Weights of a small rotation predictor: batches of 256, trained on rendered solids tumbling over patterned floors.
Rows from block 14, named by matrix and row number. Rows with one number belong to one channel. Each number is 50 + 10 x the weight over its row's rms, rounded and kept within 0 to 99. All counts start at 0. After the name is the row's rms in percent of the matrix's.
# convs1: 3x3 conv (model.blocks.14.convs.1.weight, 128x128x3x3), inputs 54-59, a 3x3 kernel for each
# convs2: expand pointwise conv (model.blocks.14.convs.2.weight, 512x128x1x1, transposed), outputs 468-511
convs1.56 095:40 56 26 53 50 47 51 62 46 40 50 53 57 41 34 56 44 31 43 44 48 37 57 57 42 43 49 54 49 54 58 53 43 67 64 33 30 48 53 35 56 50 34 56 37 46 47 47 45 42 58 48 43 48
convs2.56 109:55 54 52 43 43 55 46 52 38 51 68 46 44 42 58 40 45 64 31 43 43 62 60 43 44 65 47 33 36 55 60 56 56 50 59 61 60 38 52 67 65 47 65 43
convs1.57 102:47 37 75 49 48 53 38 30 56 48 44 26 79 57 54 64 50 38 55 43 43 44 46 51 35 54 52 39 83 63 46 62 33 52 38 52 56 47 80 49 43 45 36 44 73 63 49 52 56 51 51 46 36 49
convs2.57 104:56 39 38 60 48 58 52 44 64 55 56 52 47 60 51 39 49 69 63 42 82 54 61 45 45 33 35 54 60 31 68 43 46 53 61 33 60 53 39 47 53 44 51 46
convs1.58 095:36 49 61 48 51 63 63 38 45 30 52 38 47 51 39 46 48 53 51 68 55 47 46 54 38 61 57 51 59 57 67 51 52 44 56 48 38 43 38 41 52 58 72 45 41 51 43 60 63 63 53 57 42 62
convs2.58 097:43 37 41 52 53 35 55 60 40 45 50 43 50 50 48 35 45 41 53 54 35 67 57 48 63 45 39 48 41 51 51 39 57 60 52 41 51 41 66 38 43 51 65 38
convs1.59 101:69 52 57 51 45 51 37 46 45 46 54 57 61 56 48 59 41 49 46 54 51 44 56 48 58 53 44 53 49 55 61 52 54 61 45 64 48 35 56 41 54 50 45 53 53 44 44 44 41 55 43 31 70 42
convs2.59 097:53 61 53 39 49 54 43 54 66 53 65 45 44 61 50 56 49 58 43 59 34 56 38 45 63 52 52 37 44 43 62 38 80 53 70 53 58 64 59 40 61 45 56 41
convs1.60 101:47 47 43 50 42 40 56 44 36 61 52 42 53 51 45 62 51 45 54 39 60 42 58 47 48 41 54 50 49 59 47 34 38 67 61 30 65 24 22 52 42 48 45 44 25 45 63 41 56 48 40 40 43 44
convs2.60 102:62 39 62 49 57 43 49 46 32 44 56 43 81 39 51 48 69 51 47 44 47 43 38 50 52 52 42 33 51 53 50 37 49 63 45 57 52 53 51 52 42 27 61 47
convs1.61 096:38 36 35 35 28 42 46 59 43 37 48 61 45 33 55 50 37 52 50 54 52 50 47 55 54 39 52 61 45 57 32 44 53 45 54 71 43 49 42 54 46 33 50 33 49 53 45 45 44 48 42 38 47 45
convs2.61 096:61 55 57 61 50 48 45 45 47 46 59 64 55 55 47 39 61 54 51 44 44 60 51 54 41 49 56 54 54 73 42 51 62 40 49 51 37 49 48 40 52 39 33 38
convs1.62 102:56 52 65 44 52 50 35 44 44 61 47 59 67 45 42 47 31 46 55 40 57 45 54 43 60 54 51 59 29 62 77 53 50 44 42 62 59 55 53 41 49 51 40 45 50 58 52 54 56 46 43 30 54 51
convs2.62 105:55 56 34 47 24 46 51 35 48 58 44 53 59 32 56 55 38 46 57 46 50 48 51 50 38 53 50 79 42 45 45 46 44 48 43 53 52 42 55 42 59 55 59 39
convs1.63 100:26 35 44 53 64 46 50 48 56 53 53 60 34 59 54 31 32 33 47 48 48 60 37 52 52 49 51 50 43 50 35 57 55 36 58 49 44 48 64 57 37 46 30 38 38 49 52 50 42 44 47 55 63 48
convs2.63 093:64 51 62 34 61 39 50 39 45 43 51 46 41 40 55 52 49 24 66 45 62 50 52 59 39 56 46 53 61 59 54 44 56 44 47 42 55 44 38 59 47 40 54 55
convs1.64 096:49 45 55 27 69 51 48 44 49 27 32 32 45 47 59 44 47 61 52 49 53 48 53 46 58 50 44 36 47 48 43 41 64 73 71 86 56 53 53 48 41 58 56 74 71 52 31 56 42 44 50 42 46 45
convs2.64 115:40 43 52 48 53 60 46 68 40 38 41 50 43 53 46 58 38 45 48 51 60 57 44 67 58 35 52 46 42 52 54 55 53 44 60 54 69 59 52 52 47 53 59 57
convs1.65 094:50 50 42 49 62 29 45 58 38 69 42 54 64 36 29 60 37 42 54 39 43 62 41 43 47 54 46 59 54 63 68 57 64 57 47 66 59 45 43 46 62 40 56 58 52 63 50 53 59 56 60 52 46 44
convs2.65 102:36 46 40 55 47 62 46 36 66 64 39 36 55 48 69 59 57 44 51 35 40 45 49 56 43 61 62 49 50 51 60 46 49 48 41 51 51 49 52 61 64 63 51 50
convs1.66 101:48 50 58 27 48 42 46 34 46 65 72 49 50 74 42 42 56 40 41 51 48 42 58 48 31 60 50 64 51 56 56 32 52 55 37 58 65 60 60 52 53 48 53 44 44 27 47 50 27 57 50 34 45 47
convs2.66 096:39 48 56 62 51 42 45 65 40 46 44 51 53 62 48 76 49 36 38 59 36 45 71 55 50 56 34 53 61 48 53 45 32 55 53 50 42 35 56 38 49 41 49 63
convs1.67 103:34 51 50 48 50 66 38 55 53 42 42 53 24 44 55 40 54 37 42 49 61 44 53 58 61 44 50 57 49 54 48 48 58 48 46 59 46 67 66 47 63 68 36 58 57 54 56 53 61 49 53 53 46 49
convs2.67 101:58 50 61 49 47 62 61 32 47 25 52 32 47 39 29 53 53 56 52 54 32 49 38 48 56 44 65 46 63 45 51 49 48 60 33 30 43 52 47 36 47 30 55 55
convs1.68 098:46 34 46 65 52 58 33 61 60 41 39 27 46 52 32 67 50 57 57 56 46 40 55 57 57 45 47 41 42 51 51 59 60 46 57 51 64 50 54 45 59 53 59 58 51 49 38 45 54 40 49 47 45 48
convs2.68 101:47 45 51 39 58 67 51 62 54 63 38 56 62 55 51 60 33 28 39 78 60 61 52 45 52 28 55 41 61 76 54 57 63 53 61 51 54 52 55 56 40 61 56 53
convs1.69 099:38 65 45 45 48 41 48 41 41 63 56 49 44 42 46 36 57 45 44 48 55 60 55 48 54 50 57 47 32 57 47 39 40 66 53 45 47 70 38 43 55 41 42 56 43 33 62 51 38 65 47 38 50 46
convs2.69 101:53 43 69 80 64 48 53 67 46 40 55 63 51 62 46 21 50 41 52 49 52 34 60 47 70 45 62 45 48 41 56 41 44 50 67 36 54 70 53 51 30 43 45 53
convs1.70 096:40 38 57 61 30 37 37 33 51 44 31 51 45 60 66 33 38 42 52 57 50 53 53 61 57 39 47 52 34 27 41 28 51 55 56 53 58 54 52 54 40 53 31 41 61 63 51 53 63 46 43 63 45 45
convs2.70 096:64 46 71 53 50 51 53 62 53 41 45 44 48 43 54 50 43 24 49 43 45 47 60 40 50 46 44 46 30 64 45 47 52 49 53 51 52 50 58 47 36 52 49 53
convs1.71 106:59 48 45 50 52 43 38 43 35 54 41 61 55 64 55 60 49 62 38 48 56 44 59 49 55 41 46 62 44 43 55 61 44 47 76 61 72 44 57 50 32 39 44 42 49 42 51 55 54 55 50 51 57 37
convs2.71 098:52 65 50 49 60 50 47 62 45 56 52 36 46 50 42 62 59 66 33 44 48 31 66 48 61 42 41 53 58 54 44 53 27 49 42 50 52 57 63 42 44 51 45 48
convs1.72 098:41 52 60 54 47 56 47 51 38 71 47 40 55 73 73 38 42 59 55 43 48 52 53 60 52 53 58 61 43 34 59 63 34 22 41 34 33 52 59 46 48 48 46 42 42 37 51 51 61 37 60 62 45 59
convs2.72 104:58 56 50 48 59 64 50 50 48 51 55 55 73 58 76 68 44 52 39 49 57 45 39 45 45 55 46 52 61 29 36 49 41 30 71 53 59 58 72 50 43 49 60 55
convs1.73 097:57 52 67 55 58 76 39 61 54 47 44 33 36 40 44 46 66 48 43 55 52 50 46 48 40 59 52 63 33 56 49 63 64 63 57 31 68 59 31 52 57 52 46 47 62 47 46 55 49 65 44 53 49 46
convs2.73 100:64 41 45 37 49 43 45 54 41 53 50 51 44 50 36 58 33 58 28 48 42 63 28 43 39 36 45 47 35 45 60 57 49 36 50 49 32 59 50 53 44 47 39 60
convs1.74 100:50 53 47 41 46 46 40 35 49 61 66 62 51 40 41 60 46 61 64 44 56 46 52 46 52 60 43 60 47 36 56 61 47 37 30 30 55 58 60 63 40 38 44 52 46 49 74 55 43 52 47 60 44 62
convs2.74 097:69 51 55 43 47 39 61 67 62 56 56 52 44 66 47 54 45 55 42 46 53 68 36 44 50 37 52 40 25 59 56 59 56 49 34 58 44 37 37 41 28 42 54 53
convs1.75 097:54 57 59 51 55 45 51 57 58 65 63 57 54 52 52 32 42 45 40 46 55 44 64 49 42 36 42 40 62 41 51 52 38 53 57 66 43 57 73 40 53 47 28 50 52 65 50 62 51 41 51 51 41 44
convs2.75 094:32 50 52 49 52 57 44 73 61 44 46 51 63 64 53 55 43 49 54 52 43 59 60 58 52 48 76 48 42 50 55 39 57 53 58 64 47 65 55 63 50 43 48 64
convs1.76 105:62 46 45 50 37 45 43 49 48 31 49 60 27 89 66 57 49 41 56 35 74 58 47 55 45 54 48 59 63 50 53 72 43 46 27 32 51 43 43 51 46 45 44 62 39 62 47 57 44 38 62 40 53 51
convs2.76 095:34 40 64 53 63 49 43 59 63 62 57 76 59 52 44 69 52 41 53 68 70 47 64 57 49 42 36 66 63 41 40 28 58 46 47 67 64 51 71 39 38 50 45 55
convs1.77 094:42 35 39 43 62 49 38 54 52 31 19 53 20 57 52 47 41 44 59 57 58 54 64 52 49 59 43 38 52 42 42 49 35 67 57 66 46 64 39 58 52 43 48 61 68 40 44 49 44 43 46 32 46 62
convs2.77 103:67 63 55 42 52 62 59 61 53 51 54 41 51 54 53 58 44 52 51 49 25 71 49 57 56 47 55 57 66 46 55 50 52 66 67 33 57 55 55 69 37 49 55 46
convs1.78 101:62 37 46 51 47 45 54 63 41 69 43 49 66 51 56 70 46 70 54 50 47 45 66 46 49 55 34 61 53 60 48 36 47 43 75 65 51 51 57 58 43 57 34 44 79 58 56 52 50 40 52 61 55 50
convs2.78 102:45 45 39 44 50 55 43 65 50 44 49 48 64 46 43 44 37 50 42 56 60 51 50 52 63 48 59 38 63 63 53 50 67 72 64 31 61 46 60 38 39 48 50 63
convs1.79 098:61 59 59 39 46 45 42 40 46 55 54 54 78 55 64 34 43 44 56 52 44 60 54 50 58 43 63 43 32 55 44 57 55 46 54 23 59 55 55 58 42 33 41 40 38 60 73 57 41 55 51 48 43 52
convs2.79 103:53 45 40 56 42 25 58 47 41 53 47 64 46 37 51 41 52 42 47 52 35 49 59 56 45 59 36 55 46 44 42 64 45 44 58 50 68 70 58 38 47 47 44 56
convs1.80 099:41 43 52 58 33 54 66 51 49 43 48 59 53 54 51 61 53 41 70 40 43 64 48 53 49 44 49 38 44 35 48 54 29 45 43 49 44 47 45 46 39 46 55 64 54 48 44 40 48 43 53 47 48 53
convs2.80 100:51 46 69 51 55 46 57 47 43 50 48 56 52 54 57 64 48 55 58 57 63 69 49 41 25 57 42 47 41 56 44 57 35 51 42 64 44 58 49 36 58 63 49 44
convs1.81 107:50 55 57 32 41 41 50 54 66 61 64 65 41 63 81 35 47 55 37 46 47 55 42 45 59 34 50 50 55 44 52 46 49 55 46 60 51 49 52 48 44 51 48 65 60 50 58 50 49 49 48 57 53 57
convs2.81 098:43 22 47 48 48 64 53 41 50 48 43 45 60 56 34 32 68 40 43 42 49 54 46 54 35 63 49 68 55 59 66 53 58 60 55 46 57 44 48 55 50 54 56 55
convs1.82 096:28 47 57 25 54 57 48 61 39 46 51 65 46 44 54 55 38 33 53 44 48 61 55 57 48 47 55 63 62 45 57 36 50 54 56 38 47 43 40 42 56 49 73 53 51 44 45 47 53 45 47 55 55 44
convs2.82 091:48 51 46 33 37 60 61 73 31 43 42 44 48 50 52 48 19 57 36 46 52 32 52 49 69 59 32 45 42 35 41 67 49 42 42 59 46 40 45 48 49 48 49 45
convs1.83 100:37 49 58 46 27 59 40 36 43 63 45 64 36 42 48 42 37 50 48 42 45 63 49 56 48 46 58 57 57 65 59 37 56 43 57 43 57 54 53 72 32 49 63 34 40 40 41 64 47 35 83 55 31 74
convs2.83 101:46 64 56 55 39 55 42 49 55 58 72 70 43 49 60 29 30 56 66 53 64 56 41 56 36 59 61 45 46 35 64 48 52 42 56 51 76 60 43 38 44 57 44 44
convs1.84 098:46 26 42 46 47 52 44 48 56 49 53 50 54 45 60 47 36 37 38 72 53 60 47 54 62 46 40 60 46 42 43 42 76 44 57 61 50 39 30 61 56 61 61 55 50 55 33 49 51 58 51 58 78 47
convs2.84 096:56 60 78 56 45 47 44 43 57 51 46 47 49 48 51 68 60 45 50 62 65 46 59 55 49 40 41 38 63 43 60 39 41 68 44 63 35 32 63 47 50 54 44 54
convs1.85 104:47 70 33 49 61 39 58 63 46 70 48 38 68 49 60 30 28 60 49 30 46 60 48 57 48 60 49 50 63 40 45 42 44 61 42 63 40 80 51 55 59 44 50 47 39 44 65 47 46 62 53 63 53 54
convs2.85 098:47 47 51 43 48 42 52 49 45 52 30 45 39 32 36 52 44 51 59 49 44 36 48 48 57 41 65 50 35 32 52 53 64 57 49 45 56 43 51 39 61 38 52 69
convs1.86 098:50 39 58 43 49 37 48 55 47 50 44 38 47 58 39 53 40 58 55 51 44 47 55 50 26 47 49 60 44 65 45 54 61 41 62 55 44 53 54 61 55 38 54 63 56 53 37 50 49 46 55 43 47 45
convs2.86 093:54 60 35 45 41 49 61 52 64 48 59 46 41 57 54 55 57 77 50 45 56 40 50 65 53 59 66 49 40 39 53 66 68 46 47 46 55 41 49 48 52 58 41 43
convs1.87 098:65 53 50 48 48 48 53 39 40 42 26 82 46 51 57 47 68 55 36 50 53 49 38 47 62 61 56 42 58 46 27 48 50 55 52 41 63 61 43 49 64 53 77 56 29 45 48 39 51 48 43 54 43 52
convs2.87 097:49 52 35 44 49 47 39 45 54 47 43 57 22 49 43 54 50 40 57 41 51 51 52 41 33 60 49 62 63 46 63 43 54 48 57 37 66 57 39 63 50 52 37 49
convs1.88 101:44 50 45 40 46 57 49 41 44 45 59 45 58 41 47 40 49 50 46 53 52 49 47 59 50 48 51 54 63 58 64 52 43 59 40 38 59 52 51 54 43 58 42 34 50 52 54 58 37 57 65 62 48 58
convs2.88 107:32 39 50 48 46 49 43 46 49 67 50 19 65 49 56 41 33 52 41 58 45 49 65 44 51 50 53 44 49 50 66 59 52 39 49 51 57 39 70 50 60 59 42 52
convs1.89 103:62 68 50 36 44 41 41 50 46 52 56 46 86 73 54 34 27 64 42 38 51 50 46 52 36 55 59 58 35 58 58 44 50 50 49 46 54 54 41 42 52 44 54 54 38 53 62 46 45 31 43 30 45 47
convs2.89 098:65 52 65 47 42 35 45 57 49 66 67 42 51 53 48 37 53 56 41 64 34 45 36 27 51 36 47 38 38 56 37 61 36 44 51 40 54 65 43 50 45 41 53 42
convs1.90 102:45 66 53 43 48 40 46 45 36 34 41 52 52 64 52 30 50 45 72 57 33 56 43 52 51 44 53 50 56 52 44 56 55 50 61 42 46 53 52 44 48 62 31 60 32 63 50 53 68 52 54 47 48 58
convs2.90 101:45 53 52 61 59 49 37 32 40 46 52 37 50 52 50 46 32 43 38 62 65 52 57 54 64 47 51 51 40 61 53 42 59 36 46 60 49 54 73 56 48 73 60 62
convs1.91 099:38 30 39 46 55 44 44 41 64 36 65 41 35 39 45 42 45 38 65 56 48 59 45 53 52 41 53 43 57 49 61 48 55 39 39 52 49 41 31 42 53 30 40 46 63 48 54 52 55 54 48 60 51 46
convs2.91 098:33 66 29 44 37 39 39 54 44 52 43 52 52 52 57 67 53 52 57 39 36 25 62 59 46 54 56 39 67 55 35 50 46 63 60 61 32 52 57 51 51 54 44 31
convs1.92 101:52 58 51 63 51 34 43 52 47 61 47 46 60 70 45 41 57 23 57 50 55 45 51 66 38 43 64 36 40 60 43 61 48 47 72 42 45 49 51 57 54 60 49 45 55 47 56 54 46 55 60 33 37 50
convs2.92 100:54 44 53 55 51 53 66 48 50 55 44 50 55 57 44 47 44 50 56 35 82 56 53 62 58 41 44 63 63 51 51 62 63 63 38 46 65 57 36 66 48 40 47 47
convs1.93 100:55 75 60 61 40 42 42 45 40 49 49 35 59 48 47 55 83 47 53 43 48 44 43 42 47 64 53 69 53 46 44 47 71 47 57 55 53 70 51 46 38 21 48 29 40 44 54 56 57 44 53 43 61 50
convs2.93 094:40 51 46 65 63 29 35 65 41 41 34 44 44 26 51 47 62 49 39 63 49 62 42 42 45 34 48 65 42 38 55 61 41 55 58 39 52 48 37 53 52 44 61 43
convs1.94 096:39 71 55 40 36 57 48 47 52 38 48 49 46 23 22 67 70 58 50 38 65 53 58 43 53 66 49 54 57 49 39 51 41 82 61 54 50 59 56 59 47 35 60 50 48 40 70 54 43 60 52 64 42 51
convs2.94 095:49 45 59 44 57 48 56 55 42 47 49 43 46 35 42 38 54 56 40 65 53 51 62 56 62 43 65 67 34 58 28 30 52 58 47 71 68 54 48 72 39 54 42 52
convs1.95 092:52 41 48 53 56 47 44 52 56 44 64 34 60 31 67 48 18 60 56 43 52 53 50 63 56 33 57 42 41 30 45 55 33 39 51 57 51 51 59 45 55 67 48 54 54 42 40 61 26 56 60 47 32 63
convs2.95 102:36 51 42 50 53 68 30 55 31 63 51 43 64 45 50 36 41 44 70 48 43 59 60 45 62 35 50 55 54 61 56 51 66 53 55 47 54 46 50 58 45 41 52 59
convs1.96 107:59 49 38 61 37 45 66 60 43 40 56 25 47 55 18 56 53 47 67 52 50 63 52 46 45 53 53 57 51 59 35 42 48 54 56 41 60 53 38 49 51 41 61 56 43 67 41 51 65 56 44 63 55 43
convs2.96 107:38 45 40 53 42 67 53 50 48 36 47 63 39 50 40 66 45 38 42 43 29 40 64 48 37 63 71 49 53 58 37 35 53 48 53 38 42 45 60 41 48 56 56 42
convs1.97 105:59 58 46 54 39 52 45 58 55 48 54 55 39 50 71 45 45 69 36 63 53 49 42 53 48 54 49 50 56 48 58 55 39 55 58 46 55 48 40 61 47 54 55 38 50 57 54 47 46 47 47 35 52 57
convs2.97 101:63 34 49 56 50 54 63 54 43 39 47 36 52 55 51 49 58 59 65 51 37 72 52 49 49 44 64 63 44 43 40 50 46 76 51 61 53 66 41 62 49 48 54 56
convs1.98 104:72 70 41 54 36 39 56 38 49 56 45 55 61 47 52 39 47 46 49 50 53 46 50 64 44 40 46 65 57 58 50 48 39 24 50 88 57 60 34 40 23 33 32 38 41 49 56 52 47 47 43 57 49 45
convs2.98 094:55 40 52 59 46 41 48 37 51 42 62 48 65 49 42 49 50 37 62 58 47 57 41 42 57 43 48 51 62 56 52 43 48 62 35 49 48 60 53 37 48 46 48 53
convs1.99 099:51 34 59 34 45 72 60 47 60 55 64 47 56 54 40 40 52 48 46 33 46 58 52 50 45 45 45 30 32 40 52 49 49 33 30 40 58 51 47 47 46 55 54 40 53 38 41 58 52 53 53 62 58 49
convs2.99 103:55 56 41 32 39 26 61 51 51 46 46 42 27 40 46 48 43 51 40 54 40 59 56 36 54 53 42 33 34 46 52 58 50 75 42 42 53 52 60 48 44 57 65 43
convs1.100 100:41 43 32 48 53 46 45 58 38 57 47 56 65 49 51 62 36 38 53 35 54 61 38 46 55 62 46 43 54 60 41 28 78 42 32 39 34 49 26 52 39 41 47 43 46 51 46 49 46 48 50 43 55 38
convs2.100 101:73 45 54 55 40 53 43 36 46 70 72 63 34 35 59 54 52 31 42 49 26 48 39 50 39 54 51 55 63 56 49 55 52 37 31 73 53 56 50 58 52 33 58 41
convs1.101 100:45 36 50 35 51 48 61 53 40 39 39 60 51 40 59 39 65 49 46 56 42 37 47 51 64 46 48 48 53 57 46 65 40 18 53 53 53 28 48 51 29 37 74 64 45 62 51 48 52 63 57 61 48 61
convs2.101 098:41 54 51 47 54 54 38 63 55 50 52 43 52 52 50 44 60 38 54 52 40 39 53 43 62 48 56 59 44 52 61 46 48 41 53 39 50 61 61 41 31 56 39 67
convs1.102 104:59 42 54 45 62 51 51 51 47 42 48 45 50 34 52 57 46 53 56 47 51 57 44 57 55 53 56 33 39 40 38 63 49 36 44 63 74 33 52 57 54 51 40 34 57 50 51 47 49 54 58 38 46 51
convs2.102 099:44 46 55 48 41 51 49 65 56 46 61 48 43 51 60 31 58 58 46 51 55 48 43 43 58 59 65 58 49 50 47 75 57 45 37 29 52 46 65 56 47 47 22 45
convs1.103 103:59 49 51 54 41 53 64 46 42 47 59 66 48 28 62 78 66 38 53 45 46 42 48 48 58 33 55 53 74 53 49 56 43 51 48 51 46 31 67 47 36 54 63 55 36 51 42 52 41 55 58 58 44 43
convs2.103 094:53 66 47 48 48 39 31 52 58 60 37 54 57 45 53 57 68 51 69 58 67 68 23 45 47 46 50 59 48 50 48 41 39 43 39 52 19 59 39 51 57 62 63 62
convs1.104 101:37 47 54 35 38 55 47 46 50 73 54 29 46 34 46 48 53 64 50 42 58 43 49 67 45 49 57 46 45 34 32 45 46 60 52 49 32 24 52 41 33 55 46 55 63 60 42 36 46 47 43 53 60 56
convs2.104 104:64 51 56 51 45 44 72 43 33 35 43 44 46 80 32 53 57 50 64 40 35 31 54 65 56 53 53 61 46 48 59 43 43 70 58 48 36 60 62 55 52 64 53 47
convs1.105 103:60 53 44 50 59 57 49 36 54 52 51 60 32 71 64 57 48 58 48 46 38 53 52 42 40 54 46 46 53 77 68 42 57 62 69 41 52 52 46 51 60 65 64 41 48 58 53 44 47 45 53 39 45 56
convs2.105 093:40 49 45 38 43 52 65 44 57 52 38 35 35 21 50 40 45 44 44 45 52 43 53 47 61 53 49 49 24 48 42 43 45 52 54 34 53 65 59 66 34 48 57 36
convs1.106 091:61 68 47 53 57 68 48 57 51 53 65 53 52 48 29 55 63 50 40 68 40 51 60 32 44 44 43 57 60 46 55 42 58 49 48 34 59 63 55 52 66 61 36 55 58 55 69 40 43 50 45 49 35 49
convs2.106 104:28 40 36 52 48 50 34 38 49 40 53 50 39 50 49 43 50 34 54 37 43 47 56 40 45 41 38 60 41 44 45 37 45 40 36 40 50 36 31 32 42 50 40 47
convs1.107 101:66 56 56 51 41 46 53 47 37 57 52 66 43 62 56 32 35 28 55 59 44 55 50 50 56 58 55 50 46 57 53 42 58 35 61 37 55 49 48 53 48 39 49 59 48 54 54 44 48 42 48 64 61 48
convs2.107 095:76 56 58 58 44 41 50 51 45 50 50 46 57 52 43 63 43 73 52 48 56 74 44 53 34 57 54 44 76 35 53 56 47 57 44 53 49 37 47 54 56 52 40 57
convs1.108 098:56 44 43 65 54 31 48 40 65 54 47 65 49 42 73 49 46 45 50 41 30 59 44 39 48 46 42 47 54 48 45 45 55 63 49 51 60 77 60 62 35 44 60 30 49 53 38 59 54 43 63 47 44 63
convs2.108 096:54 57 57 47 57 45 43 38 72 59 64 56 50 50 62 60 28 51 51 46 36 42 54 50 61 43 52 61 52 29 35 57 58 55 60 59 44 58 47 61 52 44 48 49
convs1.109 097:50 43 42 48 51 38 50 41 37 40 41 59 38 46 36 57 49 56 62 61 48 42 54 59 61 36 45 39 56 47 70 44 29 59 51 53 51 69 52 57 36 45 49 40 38 46 48 43 49 57 55 48 46 40
convs2.109 102:36 52 41 56 51 66 53 49 46 37 42 47 45 50 28 45 57 51 55 47 41 30 50 52 46 43 70 50 49 51 52 38 51 50 40 50 47 54 38 36 48 64 44 54
convs1.110 101:55 57 54 54 58 74 48 52 55 33 42 45 45 47 48 50 34 29 59 42 46 52 61 52 38 41 52 73 52 43 57 51 60 41 19 32 49 58 65 37 51 42 50 53 46 59 51 50 54 53 65 58 43 53
convs2.110 107:51 58 54 53 60 61 63 32 48 56 59 45 52 34 61 60 48 49 40 60 51 42 42 49 30 63 49 66 44 53 47 54 48 46 44 64 49 59 46 26 55 40 41 40
convs1.111 095:35 45 63 37 45 66 34 24 58 41 56 53 45 53 63 42 33 57 43 49 61 50 41 50 56 63 56 59 48 53 66 47 41 56 50 38 32 38 67 19 31 61 27 18 53 37 41 63 46 47 60 48 49 57
convs2.111 101:49 61 44 56 80 48 17 46 49 39 25 47 47 48 46 51 44 56 46 42 44 54 44 64 43 59 42 74 51 57 58 59 49 41 47 40 37 75 56 53 52 40 40 53
convs1.112 095:42 74 55 42 45 50 47 54 56 40 71 59 44 42 47 56 55 50 61 56 54 56 57 54 52 55 47 36 39 43 21 41 47 27 34 51 55 51 57 48 54 48 40 50 39 42 63 56 63 53 64 42 53 53
convs2.112 092:46 41 52 66 51 67 56 29 65 66 35 48 52 46 74 52 56 57 57 40 16 54 44 38 37 51 42 47 54 43 50 58 60 50 56 37 53 51 48 45 38 59 44 45
convs1.113 102:60 56 49 54 62 49 49 38 43 66 42 49 49 58 65 60 48 26 64 55 43 55 52 50 38 51 49 22 51 56 46 56 42 32 52 64 35 56 53 50 49 50 44 28 43 59 63 49 37 56 40 41 45 52
convs2.113 102:43 52 42 71 50 56 51 49 67 55 47 51 44 34 42 48 39 57 44 47 34 48 50 45 54 43 56 68 52 56 33 46 63 44 54 46 35 67 29 51 35 51 44 43
convs1.114 095:39 23 47 45 52 38 64 67 49 40 29 32 39 43 55 52 63 45 49 51 49 49 50 48 34 68 47 52 52 48 43 53 64 61 45 69 39 41 43 57 70 56 55 56 54 38 39 42 36 54 36 47 50 40
convs2.114 100:27 57 60 55 52 49 51 58 48 34 67 56 40 51 65 55 34 45 38 53 38 59 40 57 53 50 53 50 27 60 50 44 47 32 47 44 49 46 55 59 61 38 42 66
convs1.115 108:44 34 47 52 40 48 38 45 58 36 67 47 55 64 53 44 59 66 47 65 40 55 48 50 46 41 48 47 53 53 47 57 60 42 58 62 48 46 65 53 65 45 46 51 53 36 57 51 44 43 56 47 49 54
convs2.115 095:41 50 54 51 36 38 43 47 45 36 51 47 52 64 51 85 53 46 32 45 46 60 48 61 61 51 53 54 34 53 36 62 42 37 54 46 46 40 50 48 54 70 54 55
convs1.116 096:59 54 47 49 41 46 44 53 57 50 43 61 46 23 42 51 40 44 44 51 53 68 60 46 60 45 53 55 44 74 37 43 54 50 54 56 71 57 51 33 51 47 53 45 44 63 71 51 59 61 49 48 35 53
convs2.116 095:27 52 42 61 42 70 52 52 53 57 37 59 45 33 55 42 48 43 43 49 47 34 44 44 52 48 59 62 28 67 35 49 56 39 36 39 50 55 38 57 61 51 45 57
convs1.117 099:54 55 56 55 43 43 38 34 47 72 53 45 61 59 26 55 46 49 56 51 40 41 47 61 51 55 48 54 64 55 60 47 49 39 34 53 41 55 52 40 41 47 36 31 52 66 56 40 44 46 42 58 52 42
convs2.117 093:47 64 50 55 54 35 52 44 47 59 36 53 78 69 57 50 59 35 48 59 64 48 41 43 47 53 33 76 57 45 45 30 48 45 45 68 46 42 62 44 51 31 51 59
convs1.118 099:46 60 60 35 60 52 47 34 40 51 43 29 58 43 52 58 50 62 50 40 51 56 47 47 66 72 52 52 32 41 66 48 42 34 64 53 43 43 52 51 34 59 57 45 50 40 51 63 52 61 46 42 38 63
convs2.118 102:30 49 54 61 66 72 48 58 53 48 51 56 49 41 51 42 55 69 51 61 56 64 36 42 53 62 45 54 64 48 58 50 72 30 37 44 44 51 37 53 60 52 35 50
convs1.119 099:38 42 55 49 50 59 50 45 47 47 61 59 43 55 56 59 51 47 53 39 45 51 49 44 57 38 48 36 55 43 46 51 41 40 71 50 31 48 55 49 47 70 51 53 44 44 53 45 41 57 55 44 43 50
convs2.119 108:44 62 53 45 42 42 36 34 71 45 55 65 35 32 52 47 58 39 69 47 60 58 49 42 46 53 42 56 52 57 77 64 59 64 48 54 40 57 43 64 56 46 47 64
convs1.120 100:47 58 53 43 45 60 52 44 49 45 49 47 59 50 37 52 56 45 47 49 52 55 50 48 52 50 53 50 55 40 40 57 49 26 21 25 46 52 48 33 56 48 38 33 53 61 64 54 40 43 54 44 32 55
convs2.120 108:48 46 47 58 62 61 53 56 50 62 59 60 42 36 46 56 47 27 53 47 41 39 52 56 68 47 48 14 50 39 68 51 58 56 44 64 32 48 68 52 47 53 64 27
convs1.121 094:54 62 42 45 50 34 51 50 49 31 34 56 38 41 37 39 61 48 39 40 43 50 49 54 57 50 48 64 54 55 58 58 48 32 54 55 54 50 49 44 53 39 53 44 58 40 41 46 46 43 47 43 37 42
convs2.121 103:60 60 69 67 54 73 51 55 51 53 53 41 51 54 42 44 52 56 48 44 53 53 42 46 45 50 41 40 52 51 57 34 62 55 62 46 62 33 55 37 55 43 63 51
convs1.122 097:34 45 54 50 53 63 38 57 43 57 42 59 54 50 46 62 53 55 62 52 52 51 56 47 59 46 45 37 41 56 51 30 46 69 49 53 38 25 44 71 43 52 55 61 52 42 55 44 57 47 51 50 49 41
convs2.122 098:38 45 38 40 42 39 40 42 50 46 62 48 51 68 50 69 41 45 49 53 57 61 64 48 62 51 57 64 52 50 40 50 48 42 54 51 49 40 51 40 54 36 56 40